{
  "noise_aug": 0.002,
  "loss": "charbonnier",
  "widths": [64, 128, 192, 256],
  "blocks_per_level": 3,
  "init": "torch_default",
  "optimizer": "muon",
  "muon_scale": "original",
  "grad_clip": 3.0,
  "gradient_noise": 0.1,
  "warmup_steps": 700
}
Rows from block 13 of a small spectrogram enhancement model, named by matrix and row number. Each number is 128 + 24 x the weight over its row's rms, rounded and kept within 0 to 255. All counts start at 0.
After each channel's rows are labels from the 100 clips, of 14976, where the channel reaches its highest value: "peak in band" is the frequency band that holds the peak; "strongest on" is what is common among them. Only what is clearly more common there than usual is listed. The data: drum patterns on synthesised drum kits.
# conv: 3x3 conv (model.decb.0.2.conv.weight, 192x192x3x3, each kernel summed), inputs 0-191

conv.110 [ 63  64 145  97 117 109 154 105 109 147 127 119  89 126  94 139 137 108 109 109 101 170 135 132 130 141 148 117  94  98 112 138 128 143 154 116 124 120 126 105 139 118 146  50 138 100 139 154  93 113  96 148 150 113  47 111  73 154 100 122 129 156 135 112  99 132 135 108 109 117 112 112 131 145 152 116 124 125 153 166  97 146 120 145 105 118 155 111 125 104 144 111 133 109 145  83 137 124 134 115 127 162 147 165 120 105 113 152 138 133 120 138 133 148 105 128 160 124 172 138 107 149  95 104 132 130 188 148 160 167 148 164 123 148 158 117 111 124 133 157 169 140 115 111  86 142 165 129 107  77 126 146 101 174 125 138 137 112 129 117 113 122 116  82 142 171  88 113 141 125 126 160 116 145 119 137 134 135 124  90 141 118 113  93 105  94 124 156 119  95 117 116]
peak in band: 1000 to 2000 Hz; 500 to 1000 Hz
strongest on: reverberation; text has "room"; text has "reverberant"; four on the floor

conv.183 [124 103 143 104 119 142 151 116 175  82 154 112 130 124 113 158 117 105 121 129 104  91 178 140 117 145 117 113 106 125 164 107  85 106 112 159 137 115 122 119 111 102 181 132 153 143 141 131 108 144 146 141 138 130 114 152  97 130 131 174 150  90 189 139 114 123 126 132 131 156 151 130 129 149  92 139  99  96 112 127 104 157 151  80 138 154 151 141 105 117 115 110  98 170 179 179  97 116 110 155 157  91 156 121 133 143  92  90 118 114  80 115 167 150  93 148 149 145 140 137 156 118 117 173 106 149 116 173 162 117 131 118  94 152 137 172 122 112 130 159 122 134 134 130 124  98 117 123 129 127  94  83 118 131 104 166 118 130 163  92 123 106 120  90 125 134 132 153 125  83 141 116 114 128  77 180 174 151 134 121 116 121 151 106 130 103 133 154 147 134 142 119]
peak in band: 2000 to 4000 Hz
strongest on: muffled (low-pass)

conv.164 [120 113  97 134 121  92 115 127 157  98 122 114 161 145 144 146  51 119 140 109 167 123 145 110 134  62  92 128 177  93 148 147 124  81 120 150 115 160  66 102 136 146 122 141 147 131 161 126 119 131 122 133 124 136 116 121 130 110 148 143 112 145 119 135 109  96  96 148 109 135  93 112 112 146 109 117 107 128 157 157 119 128 167 173 110 129 161 156 144 133 117 108 144 124 161 166 142 156 141  96 103 115 127 109  94 119 152  81 108 112 112 149 159 102 135  97 140 127 122 150 166 111 152 106  91 137 146 129 154 132 173 105 125 129 149  85 129 104 125  78 117 116 139  91 125 144 114 154 148 121 117  91 144 130 146 147  93  82 152 116 125 131 155 119  72 109 137 134  53 116 126  97 123 128 118  96 142  94 107 149 138 146 148 136  82 109  98 112 138 140 160 135]
peak in band: 2000 to 4000 Hz
strongest on: reverberation; text has "room"; text has "reverberant"; muffled (low-pass)

conv.37 [ 80 157 132 104 103 145 122 145 132 132 146 151 144 161  89 177 142  94 142 122  89 133 111 107 151 128 171 146 144 126 121 147 181 110 135 152 118  86  86 110 153 131 117 168 137 133 122 138 107 122 126 140 147 113 155 131 100 135 144 122 131 136 102  95 100 123 141 119 147 118 124 158 103 108 165 156 147 126 122 116 148 122 108 109 153 102 133 114 146  99 102 118 122 147 140  56 134 155 138 151 102 124 108 118  82  84 170 117 111 143 124  76 131 152 160 116  88 134 114 120 108 132 106 110 115 109 112 126 115 161 135 152 153  71  62 131 126 124 110 129  94 117 101 108 136 117 140  80 123 136 143 123 171 127 148  98 151 123 100 103 116 144 168 109 127  85 112 146 104 147  87 133  97 137 103  86 122 145  74 150 149 146 139 126 178 129 105 134 174 106 100 137]
peak in band: 250 to 500 Hz
strongest on: tempo: 80 to 90 bpm

conv.105 [129  88 182 144 104 110 134 130 168 157 125 155  93 124 131 128 118 128 147 127 144 137 134 131 148  85 122 169  83 116 139 153  99 129 159 145 160 106  99 156 121 132  98 119 115  91 155  98 141 147 142 168 129 126 120 160 127 103 129 158 113 120 131 123 127 164 128 150  94 162 121 123  98 166  88 148 167 131 173 122 123 130 132 109  99 113 167 151 131  81 118 126 110 160 117  99 107  85 116 118  98 180 144 124  90 106 119 132 122 111 101 138 120  94 111 133 109 104 161 115 143 117 126 147 139 106 152 187 148  96 125 147 115 116 144 183 102 128 105 158 135 110 131 164 132 131 132 128 159 136 120 115 100  76 140 119 104 118 114 146 106  87  88 133 146 165 115 111 102  89 150 113 120  98 160 150 157 116  88 144 109 127 177  83 109 115 154 132 166 169 104 130]
peak in band: 2000 to 4000 Hz
strongest on: muffled (low-pass)

conv.132 [ 86 105 158 146 137 144 148 110 132 115 136 117 126 129  96 121  78 114 134 104 117 118 147 135 138 158 139 106  92 135 109 106 120 145 134 131 129 146 124 136 110  92 153 136 122 119 105 140 115 104 134 144  94 115  66 129  70 109 155 146 115 147 137 144 143 137 114  78 148 126  88 128 138 125 101 121 125 133 122 171 114 154  96 118 130 105 149 107 116 105 147  83 103 138 107 137 168 147 136 158 147 124  97  74 103 119  99 122 160 102 150 139 140 130 160 121 137 121 116 129 151 128 121  81  97 138 128 122  99 101 146  90 138 143 117  74 174 163 118 134 168 131 127  98 135 115 114 106 119 113 139 104  70 147 114 100 104 120  95 137 110 140  95 144 135 175 146 142 109 144 111 136  74  81 116 106 120 107 141  28 128 114 131 177 111 121 132 115 138  89 162 122]
peak in band: 500 to 1000 Hz; 1000 to 2000 Hz
strongest on: reverberation; text has "room"; text has "reverberant"; march

conv.107 [ 64  95 139 124  19 108 136 170 146  90 139 118 143 130 129 118 171 132 138 175  67 157 141 138 104 107 130 111 207 137  99  98 149  56 134 165 140  91 134 125 143 155 107 108 136 147 111 165  87 114 128 119 125 152 103 146 164 107 183 114 145 124 126 125 122 148 117  93  77 142 110 113 168 134 146 126 128 105 118 124 141 109 126 110 107 134 134 109 110 119 112 131 129 125 132 132 110 107 123 147 101 122 135 104 130 137 119 133 145 129 122 137 124 131  97 120 127 166 128 112 167 137 106 110 106 110 141 102 116 171 162 122 122 131 136 149 119  91 129 139 144 115 173 150 127 122 130 111 117 146 117 142 145 151  71 116 122 169 138  88 107 120 130 175 139 123 143 130 123 117 134 131 137 135 154 132 136 138 163 123 128  75 115 119 124 118 114 162 107 101 144 105]
peak in band: 1000 to 2000 Hz; 500 to 1000 Hz
strongest on: thin (high-pass); white noise

conv.135 [147  80 128 132 115  95  93 167 142 108 132 170 102 143 157 125 110  74  87 110 103 119 137 145 134 118 126 110 103 145 140 169 131 135 150 215 135 109 145 127 104 116 158 142 135 116 128 119 144 135 126 169 120 141  79 137 155 112 125 143  81  98 156 129 175 119  98 112 137  96 115 124 142 163 116 100 114 117 157 115 124 124 125 136 143 144 158 123 106 159 137 112 101 132 125 103 136 128 126 156 122 155 171 104 131 210 127 125 134 112 127 164 120 137  90  69 134  86 171 109 117 136 151 148  80 103 139 150 162 158 120 164 101 126 119 122 151 125 101 149 140 139 153 104 102  93 152 122  92 108 115  85 111 170 132 136  89 128 126 125 136 109  99 100 112 142 116 142 124 112 106 107 121 167 140 155 121 140 106  98 148 121 160 146 113 159 137 137  99 134 158 122]
peak in band: 2000 to 4000 Hz
strongest on: reverberation; text has "room"; text has "reverberant"; closed hi-hat

conv.59 [150 140 149 102 129 127  94 163  96 141 137 114 131 119 127 112 107 122 109 135 148  96 137  95 117  87 145 163 129 136 122 144 138 164 151 160 100 104 131 119 116  84 145 127 162 118 128 139 139  74 104 122 160 143 162 160 141 141 146 123 145 148 179 140 122 112 140 160 105 132 135 111 139 137 118 179 130 132 159 113 151 126 118 119 106  74 111 145 120  95 115 184 137 164 142  90 113  87 147 104  87 145  89 156 112 103 150 120 158 146 130 108  90  82 113 140 148 163 151 138  91 101 113 153 141  84 134 167 120 116 113 128  85 161 136 100 121 134 125 111 179 131 136 126 128  92 122  96 104 193 105 134 135  97 132 137 119 186 136 115 175 125 102 107 107 104 135 106 134 124 160 159 111 141 143 131 146 138 103 138 103 167 139 155 115 177 154 142 127  99 120 100]
peak in band: 2000 to 4000 Hz
strongest on: pink noise; white noise

conv.18 [121 122 141 133 100 115 169 119 138 115 131 145 181 105  67 103  44 114 140 114 129 144 113 133 134 123 130 132 136 124 102  95 121 108 127 133 148 148  91  91 169 161 100 108 154 157 180 121 130 151 148 137 152  66 123 134 160 158 160 125 167 145 106 146  74 136 157 162 147 111 123 106 144 133 110 131 106 132 125 188 140 129 144 154 116 127 124 115  92 171 150  91 120 142 161 127 100 117 140 107 109  97 119 118 136 104 119 115 182  89 122  96 133 124 129  89 127  92 122 152 110 109 115 139 165  89 130 112 142 115 113 116 103 107 178 121 112 118 133 150 115 137 176 130 159 130 164 143 181 141 115  98 169  81 142 114 157 109 114 119 115 146 136 148 125 114 159 164 104 122 112 123 150 138 137 117 115 123 103 145 124 120 125 123 138 121 118 157 100 174 127 115]
peak in band: 2000 to 4000 Hz
strongest on: white noise; thin (high-pass)

conv.87 [157 124 117 123 137 111 169 112 128 121  59 102  93  90  96  90 174  99  94 130 139 144 122 149 160 131 117 137 112  88 109 104 133 149 169 118 169 151  79 122 156 152 139 123 110 119 116 137 126 136 100 118 118 110 150 124 119 122  83 125 114 156 114 122 128 114 133 115 133 150 139 109  93 122 107 116  97  99  85 179 112 119  97 147 155 109 143 150 123 134 137 123  68 137  94 131 138 129 154 144  94 123 121 164 105  96 126  86 125 131 150 112 146 123 133 131 182 139  92 164 152 156 108  93 127 149 152 147 168  94 111 116 103 143 119 109 119  87 134  99 108  93 147  96  96 111 160 176 142 114 103 140 103  93  98 167 174 120 134 153 125 130 129 145 102 164 104 145 106 124 135 153 133 137  87 120 119 100 130  81 131 165 133  99 158 118 117 150 101 151 130 135]
peak in band: 4000 to 8000 Hz
strongest on: crash cymbal

conv.113 [135  67 112 144 103 132 124 118 158 133  84 109 135  93 107 164 155  89 118 130  95 103 159 126 131 138 112 178 146 108 166 129 106 125 165 118 163 145  91 122 116 172 135 156 151 113  92 113 110 150 129 162 126 119 104 141 159 124 146 198 111 109 122 134 138 178 134 161 165 133 139 146 129 167  69 120 113 132 153  89 141 110 194 127 133 136 122 138  76 135 133  75 100 134 124 156 138 131 136 134 137 104 123  86 158  87 135 115 114 113 133 128 149 157 124 115 122 147 138 106 111 139 141 126 111 177  89 128 140 136 144 117 123 159 150 148 100 150 135 149 125 121 123 156 144 114 122 137 146 127 143 156  86 107 113  86 104 119 140 107 128 147 132 151 114 128 164 138 131 131 139 112 136 104 132 146 154 133 116 106 123 106 141 140 113 133  66 127 159  46 109 125]
peak in band: 4000 to 8000 Hz
strongest on: crash cymbal; clipping; text has "clipped"

conv.126 [138 128  91  92 141 163 165 131 137 136 122 144 110 125 121 127  36 148 149 141  94 107 105 135 117 156 133 119 191 143 119 138 124 125 155 130 131 121 111 157 129 135 141 138  95 118 113  93 164 140 133 150 114 106 139 141 146 167 188  87 110 155 134 131 169  71 138 126 148 136 148 139 124 114 149 104 118  79 133 136 105 127 118 176 138 106 153 121 145 118 140 137  88 160 134 110 124 140 131  93 156  78 109 148 141 122 136 161 104 108 121  82 159 142 131 105 147 109  96 125  86 141 115 121 109 148 142 169 145 146 138 144 150 144 113 117 149 118 128 128 117  70 148 109 177 124 141 118 184  94 128 127 106 121  82 125  80 139  93 135 156 125 176 126 138 122 110 142 107 143 143 142 168 140 169 129 132 133 110  79 138 166 143 164 112 118 128 133 127 125 107 118]
peak in band: 250 to 500 Hz
strongest on: mains hum; clipping; text has "clipped"

conv.64 [ 81 130 112 110 108 129 169 108  84 105 131 143 121 124 137 152 168  94 142 133 116  86 113  89  96 166 152 104  83 106 115 145 109 141 165 137  98 117 131 113 156 120 144  88 126 141 138  64 134 123 122 129  92 115 189 129 122 109 102 122  95 136 137 159 126 163 125 147 150 105 116 125 121 144  94 127 153 138 117 113 141 129 114 130 130  91 134 147  81  85 123 142 155 143 110 100 139 152 146 123 130  94  66 123 121 134 128 127 159 155 128 162 136 135  83 121  98 110 128 150 104 127 106 157 176 179  96 129  86 113 135 177 132 121 131  75 123 134 109  85 100 114 128 144 121 148 133 110 143 131 133 135 127 114  94 114  97 115  82 132 157 163 104  91 132 151 167 130 111 108 109 157  86 146 127 113 106 138 117 109 165  77  96 118 129 144  93 104 140 138 122 129]
peak in band: 4000 to 8000 Hz; 1000 to 2000 Hz
strongest on: reverberation; text has "reverberant"; text has "room"; crash cymbal

conv.8 [179 115 151 148 132 126 136 111 129 150 152 128 144 141  92 147 123 133 155 152 119 156 105 179 131 126 105 151 116 136 114 129 126 140  76 131 172 139 123 123 160 126 120 120  96 135 113  77 170 167 152 112 143 142 142 136 126 116 170 185 137 129 131  64 106 159 132 121 137 105 178  97 148  83 107 145 136 158 120  89 134 159  99 139 170 173 151 152 109 131 154 140 149 119 140 145 140 133 114 183 137 143 160 133 178 107 136 139 131 140  98 151 123 161 114 103 138  76 110 117 117  92 171 125 136 143  78 137 137 151 145 149 113 148 129 154 137 140 122  73  94  91 142 115 122  92 133 134 120 142 111 152 126 125 102 173  60 146 128 139 138 137 134  98 115 107  95 147 152 129 144 106 141 130 150 155 118 127 143 132 122 125  98 152 124 121 114 132 125 124 126 192]
peak in band: 500 to 1000 Hz; 250 to 500 Hz
strongest on: thin (high-pass); snare

conv.23 [107 154 143 109 117 122 118 128 153 138 138 114 128 141 119 150 169 163 154 113 110 138 122 137 117 111 147 123 168 119 138 120 157 103 105 111 134  78 116 129 108 112 114 130  54 120 151 137  74 125 165 145 124 107 114 159 184 116 136  39 103 151  78 133 110 150 137 125  83 121 113 144 108  78  99 131 153 162 133  86 102 162 102 136 154 122 115 105 103 100 147 154 145 104 133 106 157 119 143 144  89 138 102 127 122 108  91 131 143 125 126 112 135 109 137 143 116 160 142  96 117 131 120 109 145 117 143 103 143 156 184 112  90 141 110 144 135 143 160 138 123 139 120 122 135 105 108 109 124 113 129 169 151  97  96 129 154 122 141 123 115 151 191  76 100 144 110 114 174 129 135 139 104  86 141  92 119  89 114 102 147 108 103  96 111  93 142 140 127 109 119 103]
peak in band: 250 to 500 Hz
strongest on: pink noise; rumble

conv.154 [171 113  93 146 109 130  66  99 102 111 183  85 140 108 139 143 112 161 148 120 129 151 116  75 114 122 134 135 144 136 155 142 128 123  97 135 139 107 140 139 176 126 156 123 118 122 144 133  89 137 152 124 144 103 159 134 150 116 141 134 105 135 137  97 127 148 150 142 141 120 102 124 131 122 171 149 169  83 101 162 159 117 113 120  69  92 151 170 148  89 148 106 160  90 143 161 157 102 156 106  78 124 100  87 122 154 104  85 142 127 118  87 121 149 152 120  83 131  87 151 132 166 152 170 130 140 107 162 155 145 126  99 107 129 141 151 110 125 117 158 131 116 139 106 121 134 109 143 143 119 127  89 138 114 115 153 110  91  99  85 141 117 103  80  94 105 125 113 118 132 131 126 134 119  70  76 143 111 142 113 105 132 127  99 136 129 140 107 145 121 127 139]
peak in band: 250 to 500 Hz
strongest on: muffled (low-pass)

conv.149 [127 123 162 142  91 143 114 143 193 118 147 140 130 133 109 160 107 156 111 125 129 113  98 121 132  69 145 111 167 121 133 116 138 146 115 110 132 110 126 115 145 129 123 142  91 153 145 183 167 108  84 101 141 127 114  96 166 148 136 116  67 130 131 133 119 125 112 126 136 123  96 136 147 137  94 150 124 114 126 117  99 118  94 161 169 109 152 151 145  91 128 144 122  92 144 100 167  90 145 118 114 182 138  81 123 169 154 130  84 137 104 118 141  79 171 108 119 130 171 130 102 129 119  93 121 165 107  91 123 138 154 121 153 128  89 136 101 122 107 110 132 108 162 138 149 151 104 145 125 161 119 108  93 136 134 188 145 114 142 166 162 153 146 147 146 110 164 118 107 126 126 139 135 121 107 156 127  98 182 148 106 115 185 124 116 151 118 158 130 144 134 129]
peak in band: 500 to 1000 Hz
strongest on: mains hum

conv.180 [132 135 114 113 139 129 151  96 159 124 168 118 146 165  98 165  82 154  96 108 112 126 119 120 110 129 153 105 163 125 140 114 128 138 151 152 152  97  88 163 112 130 125 114 128  97  96 151 149 112 153 139 145 133 157  92  97 129 151 206  96 122 135 125 147 116 101 141 141 118 123 101 158 104  80  95 116 127 105 118 119 166 121  90 137 103 124 120 133  89  98  99  81 154 132 124 113 126 113 150 150 141  96 159  86 138 130 121 130 146 112 142 125 129 106 128 137 123 150 155 169 145 106 136 120 151 128 193 165  98 115 185 113 168 127 138 148 119 160 177 110 136 112 116 122 141 107 128 141  90 144 127 128 138 113  96 109 119 111 136 117 105 157  63 145  89 110 139 130 144 128 181  87 150 120 144 133 142 131 105 171 100 112 143 159 137 127 103 117 121 174  95]
peak in band: 4000 to 8000 Hz
strongest on: muffled (low-pass); text has "noise"

conv.51 [164 124 130 110 145 102 120 123 129 108 145  99 143 114 114 117 150 194 109 104 163 104 136 125  79 147 171 140 165 135 122 117 172 170 165 143 114 182  98 119 100 115 108 147 112 123 100 127 116 136 153 114 111 142 121 151 140  93 120  65 109 105 101 126  77 121 118 116 122 138 129 118 184 104 172  77 144 130  93 123 118 135  91 121 123 119 106  92 133 121 132  76 114 117 135 111  92 120 158 113 158 117 142 153 113  87 112 124 124 133 124 159 116  72 153 142 146 147 131 134 116 140 100 111 122 118 149  94 135 104 171 132 110 115 152 165 130 113 126 124 126  94 145 115 120 108  37 134 162 121 113 153 138 137 119 117 174 161 126 139 104 140 120 187 124  96 131  99 141 109 122 120 118 149 147 141 117 172 118 125 122 131 134 104 127 123 108 153 155  96 113 125]
peak in band: 500 to 1000 Hz; 1000 to 2000 Hz
strongest on: thin (high-pass); muffled (low-pass)

conv.117 [106 159 149 142  56  95 160 116 158 105 104 134 118 103 162 142 165 146 118 131 145 109  97 103 154 140 106 106  19 162 120  93  78 120 118 139 149 110 127 112 143 142 114 132 122 118 122 138  91 121 136  75 154 101 131 123  55  74  85 126 130 133 107 108 122 138 107 120 129 127  95 137 150 124 128 123 133 109 155  97 136 119 115 111 117 144 143 132 141 124 139 125 110 135 128  98 118 137 145 106 109 120  81 108 124 116  88 126 110 139 113 138 138  88 123 113 112 157 106 118 148 142 147 136 127 127  99 137 136 131 125  93 117 124 172 103 128 112 114 127 117 163 104  90 152 126 144 100 113 118 149 152 147 139 121 112 136 118 102  89  63 123  85 173 166 125  82 133 118 110 119 165 139 135 123 137 176 123 162 106 153 125  90 107 125 105 118 134 132 135 138 158]
peak in band: 1000 to 2000 Hz
strongest on: thin (high-pass); white noise; rumble

conv.34 [180 104 111 126 123 114 104 104 130 142 132 126 120 102 145 131  11 115 106 131 145 122 148 120 130 142 155 124  38 111 167 129 103 162 123 128 135 138 125 171 145 144 159 116 141 118 135 106 130 159 104 121 141 123 125 122  86 132 121 132 123 145 152 136 124 144 101 158 130 109 143 118 126 126 105  87 147 119  82 150 160  99 106  91 161 138 125 147 136 145 147 108 129 128  97 137 158 123 103 134 145 149 154  96 112 140 132 138 152 162 102 111 151 166 123 160 137  81 146 104 134 133 130 121 104 134 135 126 119 147  92 126 149 124 150 135 120 149 118 131  84 171 133 145 126 131 115 134  91 153 125 100 117 150 152 168  85 137 122 117  96 150 136 131  85 115 145 158  60 140 151 136 135 102 109 142 175 141  83 123 115 168 160 137 147 127 111 101 133 127 180 131]
peak in band: 500 to 1000 Hz; 250 to 500 Hz
strongest on: thin (high-pass); mains hum

conv.179 [155  73 138 116 100 136 159 117 123 140 131 132 143  99 147 103 110 120 103 134  93 164 139 110  97 109 111 109 141 111 129 178 124 155 118 161 116 150 151 115 132 162 144  99 162 144 121 104 106 135 105 152 118 156 154 100 152 196 169 197 124 185 142 113 133 146 135 122 143 115 111 134 135  97 133 116 120 111 135 141 129 126 151 143 108 118 122  94  95 105 105 154 172 103 141 125 125 125 136  73 141 108 111 103 144 123 149 131 133 140 114 159 146 121 106 145 108 127 112 128 115 129 113 143 132 121  91 134 164 161 131 114  99 140  99 173  82 115 164 121 154 129 128 116 101 125 141 159 125 136 122 113 106 138 106  95 132 143 149  68 170  79 120 125  87  94 163  90  88 150 127 115 162 120 152 156 122 131 128 160 130 149 156 108 114  59 107 110  97 133 105 163]
peak in band: 2000 to 4000 Hz
strongest on: muffled (low-pass); white noise

conv.176 [133 134 121 158 131 143 147 123 150  98 160 161 110 129 107 154 114 163  88  87 146 106 106 126 116 129 131 100 175 134 101 102 121 107 126 102 169 121 114 135  93 165 143 121 125 121 144 117 117 105 187 117 103 122 114 108  99 127 122 113 119 146 133  76 131 166 148 144 122  97 148 140 115 105  94 112 137 162 137 103 145 135 132 143 115  92 110 117 123 126 127 132 178 120 168 125 146 129 119 126  73 127  67 130 142  98 128 144  99  67 111 124 137 133 149 118 155 103 112 150 106 133 108 111 140 179 135 144 119  98 127 125 125  99 137 187 163 126 137 105 123 104 130 121 163 111 117 132 147 124 141 130 164 115 115 173 163 149  89  88 124 182 126 125  85 119 115 134 122  89 152 149 109  96 173  77 177 121 117 128 134 124 119 151 127 108 100  74  93 121  85 119]
peak in band: 4000 to 8000 Hz
strongest on: crash cymbal; closed hi-hat

conv.54 [129 148 117 132 115 116 104 115 134 115 159  88 141  99 129  88 146 131  79 158 176 115 148  99 127 134 107 138 144 114 126 104 146 147 158 120  95 127 133 107 101 116 124 163  75 107 123 138 128 103 140 176 109 140 119 110 103 105 124 171 164 131 137 153 140 101 121 125 165 143  62 115 141  62  81 181 133 118 145 148  91 107 118 124 128 120 112 151 141 100 141 121 146 107 177 133 153  65 140 161  95 148 116 117 150 167  96  97 133 138 147 137 142 105 112 113 115 151 121 157 100 147 120 110 120 120 160 114 114 113 126 142 135 145 138 151 180 136 121 153 109 108 102 133 149 109  75 147 126 116 104 141 141 141 107 141 159 129 122 122  96 145 172 120 128 170 100 128  99 135 175 108 111 122 110 115 126 111  80 124 138 113  95  97  90 106  77 100 137 109 125 114]
peak in band: 4000 to 8000 Hz
strongest on: muffled (low-pass); snare

conv.125 [149 129 151 156 124 152 140 166 144 139 125 129 146 113  93 157 156 129 120 132 115 141 129 141 132 134 110  87 169 168 153 106 123 143 131 161 136  75 138 122 122 160 131 101 141 114 155 128 156 118 127 167 136 142 164 119 112 102 151  69 134 163 109  95  86 111 167 147 133 114  51 151 142 134 118 149 105 128 142 124 112 140 150 170 131 137 158 101 121 168 122 166 181 141 130 123 102  88 107 113  63 110 148 118 114 148 159 122 122 150  98  93 123 129  87 102 107 195 157  98 135  99 148 120 141 152 157  91 147 128 148 129 125 128 165  95  97 155 131 128 149 151 118 140 136 157 135 101 128 177 135 177 122 118  91 139  99  95 161  91 168 150 110 116 129 151 144  98 133 143 148 122 127 138 133 144 120 120 148 142 130 155 122  85 130 136 112 113 118 116 121 107]
peak in band: 250 to 500 Hz
strongest on: mains hum; white noise

conv.66 [142 138 172 170  75 132 111 105 116 120 145 156 105 160  98 153 108 132 107 107 119 151 129  85 127 115 103 158 146 158 127 145 165 108 139 123 136  77 108  99 117 129 120 146 132 108 142 150 122 104 132 111  70 142 147 113 111 105 165 123 165 132 116 109 108 129 163 125 160 131  72 113 121 125 113 165 119 114 132  87 111 158 143 150 111 125  99 159 128 102 132 101 107 130 141 107 161 119 110 104 118  91 103 153 136 137 133  68 136 121 114 110  93 107 148 127 101 181 143 157 119  75 148 175 128 120 126 120 134  92 129 131 111 130  88 108 109 121 132 124 149  76 111  91 136 114 121 164 135 159 104 114  93 121  76 123 124 119 144  98 110 123 129 141 111 150 119 122 154 121 121 142 152 149 124 164 120 114 165 140 112 131  79  68 108 150 162  75 138 140  82 117]
peak in band: 2000 to 4000 Hz
strongest on: white noise; thin (high-pass)

conv.42 [112 135 107 144 123  81 124 125 117 152 130 129 110 127  85 142 182 127 124 117 114 145 132 138 148 158 110 141   0 145 130 164 132 143 130 152 106 126 124 122 111 106 119 146 146 117 124 121 159 160 120 106 165 122 143 126  61 107 123  98  90 140 122 134 119 115 154 135 114 108 131 150 138 137 136 115 154 126 126 107  96 112  93 144 115  99 158 111 101 104 134 156 156 114 123  98 123 126 144  85 126 178 138 136 134 149 128 126 147  79 110 119 131 116 132 120 127 163 156 145 120 142 145 134 138 130 129 109 154 150 131 106 139  83 138 141 103 142 141 161 118 134  64 121 127  86 135 122 166  96 119 176 165 104 149  91 142 130 131 137 124 123 104 105 116 119  90 148 159 126 139 125 105 158 147  77 167 133 141 139 165  99 108 117 141 110  98 139 114 123 191 119]
peak in band: 1000 to 2000 Hz
strongest on: reverberation; text has "room"; text has "reverberant"; muffled (low-pass)

conv.93 [ 88 166 128 131 109 140 114  93 107 135 174 144 112 116 148 115 134 133  94 112 142 152 120 127 127 118 121 130 114 107 124 116 123 150 139 129 136 181 162 116 122  95 152 118 156 143 142 133 160 116 114 145  91 159 186 132 153 126  97 191 114 118 137 105 103 161 147 130 173 115 141  87 132 145 110  98 141 104 163 129 112 123 127 154 135 170 136 116 146  86 149 129 118 115 136 172  97 125 149 137 146 145  78 140 134  42 148 145 138 124 107 143 126 114 123 148 116 123 105 144 163 144  68 107 166 111  62 153 129 100  90 119 104 150 141 166 135 138 124  87 137  95 131 152 157 144 133 122  81 120 118 101 150 111 104  90  98 140 114 118 151 150 115 120 142  90 153 135 121 132  95 134 142 110 191 112 133 131 155 134 120 165 103 135 145 119 125 133 118 115 103  99]
peak in band: 2000 to 4000 Hz
strongest on: muffled (low-pass)

conv.122 [133 150  86 111 140  94  86 143 134 123 125 136 117 119 158 162 115 167 117 147 103 127 138 129 123 121  97 137 102 134 142 112 131 140  83 155 112 145 149  80 105 116 151  93 173 124 114 160 126 146 145 105 118 110 164 129 129 131 118  62 107 114 120 146 131 107 162 142 104 129 149 118 108 104 173 107 108 120 120 121 134 110 119 126 106 139 138 152  84 117 142 137 169 100 137 149 176 148 134  99 138 120 103 126 130 141  97 110 133 167  99  59 164 126 142 146 148 117 104 170 143 178  98 105 158 106 139 116  93 143 135  92 130  73 121 133 123 156 125 152 111 139 125 106 125 122 129 146 124 182 132 131 155 157 111 109 138 125 118 118 156  68 151 126 174 150 110 107 154 138  77 120 125  92  65 116 112 129 113 163 102 162 124 103 154 117 132 103 148 123 143 171]
peak in band: 500 to 1000 Hz
strongest on: one drop